From a checkpoint of a small contrastive audio-text model.
Training: soap at rate 0.0013, 16900 steps, batches of 128.
Data: trained on synthesised sound scenes: up to three everyday sounds over a background, 26041 training examples, 83.1 epochs.
Rows from block 7 of the audio encoder, named by matrix and row number. Rows with one number belong to one channel. Each number is 500 + 50 x the weight over the matrix's rms, rounded and kept within 0 to 999. All counts start at 0. Numbers have three digits each.
# convs0: first 3x3 conv (encoder.blocks.7.convs.0.weight, 256x256x3x3), inputs 10-19, a 3x3 kernel for each
# convs1: second 3x3 conv (encoder.blocks.7.convs.1.weight, 256x256x3x3, transposed), outputs 10-19, a 3x3 kernel for each
convs0.20:537533546406495479507605459572514464541422429527517474454501498526508413440520417477521527522504592464415584521560537550518461490567493460483441435518535516449499451523507543425490525571548498544468494541572450482572548596527424434456476516562471534444496448512445536390
convs1.20:634511552522509573489538491532486451483539524508479468495470542539484463457518502477452527433549526556490573533556509481490434465455460399423516537527489493367539404527452607599464583486424430540503489494522557511478550515434519457430515563497573489531422461523531494505
convs0.21:601434433361509558558448463495420456503555574399514515522483488523471430401557561390524517558506501469544465429558413547416559489527455480525453549446466543538449590485459684599579565559425568595482457487514450543416510533477512434541447576524560531435544488526403516474
convs1.21:460468572518482596557482424469537527519547504516377419480485482474581445497583546515525440549557578489514490409578483503454435498489511521498557476443440477526434356521585481583477416495511472420543521548540472487405586475570449533450607502413524430578541462512504476472
convs0.22:514511496574563515476520567436472528512523416517546512489410494476443568460497472425460449495433488538475550506533486505506493599535534483502541580489472467508506478410519616594447480458424525457545517508500559537424481498559483509607511523513567574417460517470573445428
convs1.22:661502447437451508582563533517578462481537517491350598457464555437522425495576487564500541491575594533465461485498435482511521473516495367414506581527408461503515517515461505520536466437474460401534450504496596454523526493478568520487465519462536447456503493501491439477
convs0.23:533515429520478523492547485502521443518500478451540501506528634443562470561533507493565477423527519572451541500459555500501562537436478535528512508579447571385488564427506508478442571451479458536609437529410502496475518448516542471492467552524523444532513580408653482566
convs1.23:466494460451495474486493532494499505453553502520497493579537520510592494644385501439441405448506487533473535506506495464437505492504480475522457499580391586503560526452527551549470463451564430466517421493467505410443495470586458484513590544522463529568486565429492484486
convs0.24:427527601454545438393544574498569524547613470484513481461447478548502458496399444487550485463505455474461491601417560437510532544432411465503503507478524456461515512605600592574546552582518500529488497566550628460477498526489495478411537502479511506431451433483564508556
convs1.24:518519465584480459475474569470426433486486561526549517499588605578513513528476479555573531479459431486497612478503503517518504516550483533558532449547540586478513449435517580531461565506588529402424506531480548478497534454414375359420466524553507541542491460473496477543
convs0.25:475479511593495403501425482444521487543568530508571430532512471488526564464499556532484559413539458460469412522460494571459494447507558400510468544439557537522441409487556573503438536510540438416533522502512511517497439576515539432429569523474513536446515483515490507509
convs1.25:567520450536460477458516464432520560566377461511472560475544491483478496461502501496512425540487435518483560418463462537463503484584511440530504513609516505474521434525485396447559518617481409535447548455536459516481396569443521487551435540472511510431518414526469568458
convs0.26:652512497383489518472481569552450538498557526589493540549588542369482509451428526494502454487488520550534541489524484608489521451428432464501511542578498428510522477408480580537497448453472458509525601543458428508603427497461487489528519607509505477486449534569531548495
convs1.26:613574521486493457424488514543558552522523522467541464519488515408389437477496575440538519524460486469537509514499524443499550447514518503461505511501487465516493440478349523573577601483451516518512415481479606538422453449424460547579422492481434551464575541494453496514
convs0.27:518552541501577634501418478498459518551569512521556564434620526446495582527534540489535540567486463544440579472474472549530535477507529530461559514556465497489455519536505540675518532467574493525514630561504470539523507534574574499489560455525434529448418519534422513538
convs1.27:469482425476447575486593644541507476486520508469563560548499501502440448522499452494592456468429451482503541532513554480524416496509579466457601572460481450494465428479436536578583509443460409462593501567525545480500486480540548454445515521454460483607536523431460647592
convs0.28:517440548517545555492547462585446411505469558644559600513469523502514440561456501537437462513513514502525501481477463444445458478455527479453432541465448484501442489450467550498485558541457532543528488475542540521430481474521564460574401474454435513507581459593548530475
convs1.28:587522583536586426483516464474509438528585490388542438531606485463525478385537456449498490477521492523456484523507497500476549429493445540467482556488487519498459521522470543430435554576558509598419448565559452488467531502532471534435422501492484472557439457541521500538
convs0.29:493595545448476473454517393389506578491607408584444474544528462447468524467447525545501478514482513480495564521494554496528553531537539454528525461474503494466526376495481547512505465447520495412517567487465545424453485543567488431431424596443497563436443432517443476436
convs1.29:558455482453504550571583536438413426490526444469422586458461552455445514633506470480524463511511489536541403510532469505487501499452457552598540543581478551438526425469617630539386479558505489521591438540378536547518538477478503563447528484459445490534463578449420483564
convs0.30:488492488464487519541493494447539507498491543503505464523514586613569464525536512459525521432506498481530507444495484467512455426524492540555491468472452482521512595561510596471512496534477544524510453523497437506488455505442509482492460560571506570604529542502523545550
convs1.30:571483449511427428480416463577508472412451513517504474473444585472426458465438514515500487437511523519547514543477505486564516496471439485516511460478536410364499500527445436475594475528477470448442467463564491436473576523507504512509490515565516546496442570479488457506
convs0.31:462553486451581568510584532438522473479522517527508491537560536540550517475506473559543501456567529478505530547517517601574527376497518390533504556478491561452502523470503434441440585505387558554442606476572462637502549565458419483440538581569496500412464461431586481511
convs1.31:488612496558521519613553440441469454509446467528546487557386530479398466475552473555482479427571507516508485512519404452560561453537454475492405568536505428493548444553497451453577505451464513404560528550426474482533530541367554499481521543519526470477484554524438585520
convs0.32:417437561515513563486402463549470581465512531524493517513511464537482438488479501507487543456430544431412380479484474479510503498471495576420524460485478431448433454491492491485519495490527433467477496513534536524432522567574401479496487532567493548505575526461493564474
convs1.32:464454482475538478526578476399555564438443464491471419474555487584495581479441559445450452504404478546443416499471542563476483469467553524431529516553535543629376536583449507510484434455566546504568503519520511481530458482510513509479487491496538521497523522554468490501
convs0.33:478508583493549606548542422478428475472419536512517483507443478527465478400497552461416501486534464442577568535492465548496476513576581454549473479441532551566531520496494482489544410390483465452530414472498592530591545576538486485621507517486435454512447488488480573625
convs1.33:553489546469434535448588476457463537501501436540503538466522399435491513445484417438500507465520513464438506552593538616548545480579502505517430566487544444491492486529465451463485507526517530577546520552493510467462502502569455455588494530481439497476515483571545500476
convs0.34:484569486478544495557455473478472498516485504549497513492544566538477447613484490433528484476525502476515472487523530574552571493598622463493495511444547474422476495450509448549524553497475476524520496525564580436643537520513503530555529537551434533412510494510503498524
convs1.34:462585463563464513531432479585535509523520509506526432522382560510529528601504431464598471539455531520460522534523540508523476532530458491511432490558373417502503526521529453574543408478539416540569514540481566551481604513432517436418578438491544434556542480502503519559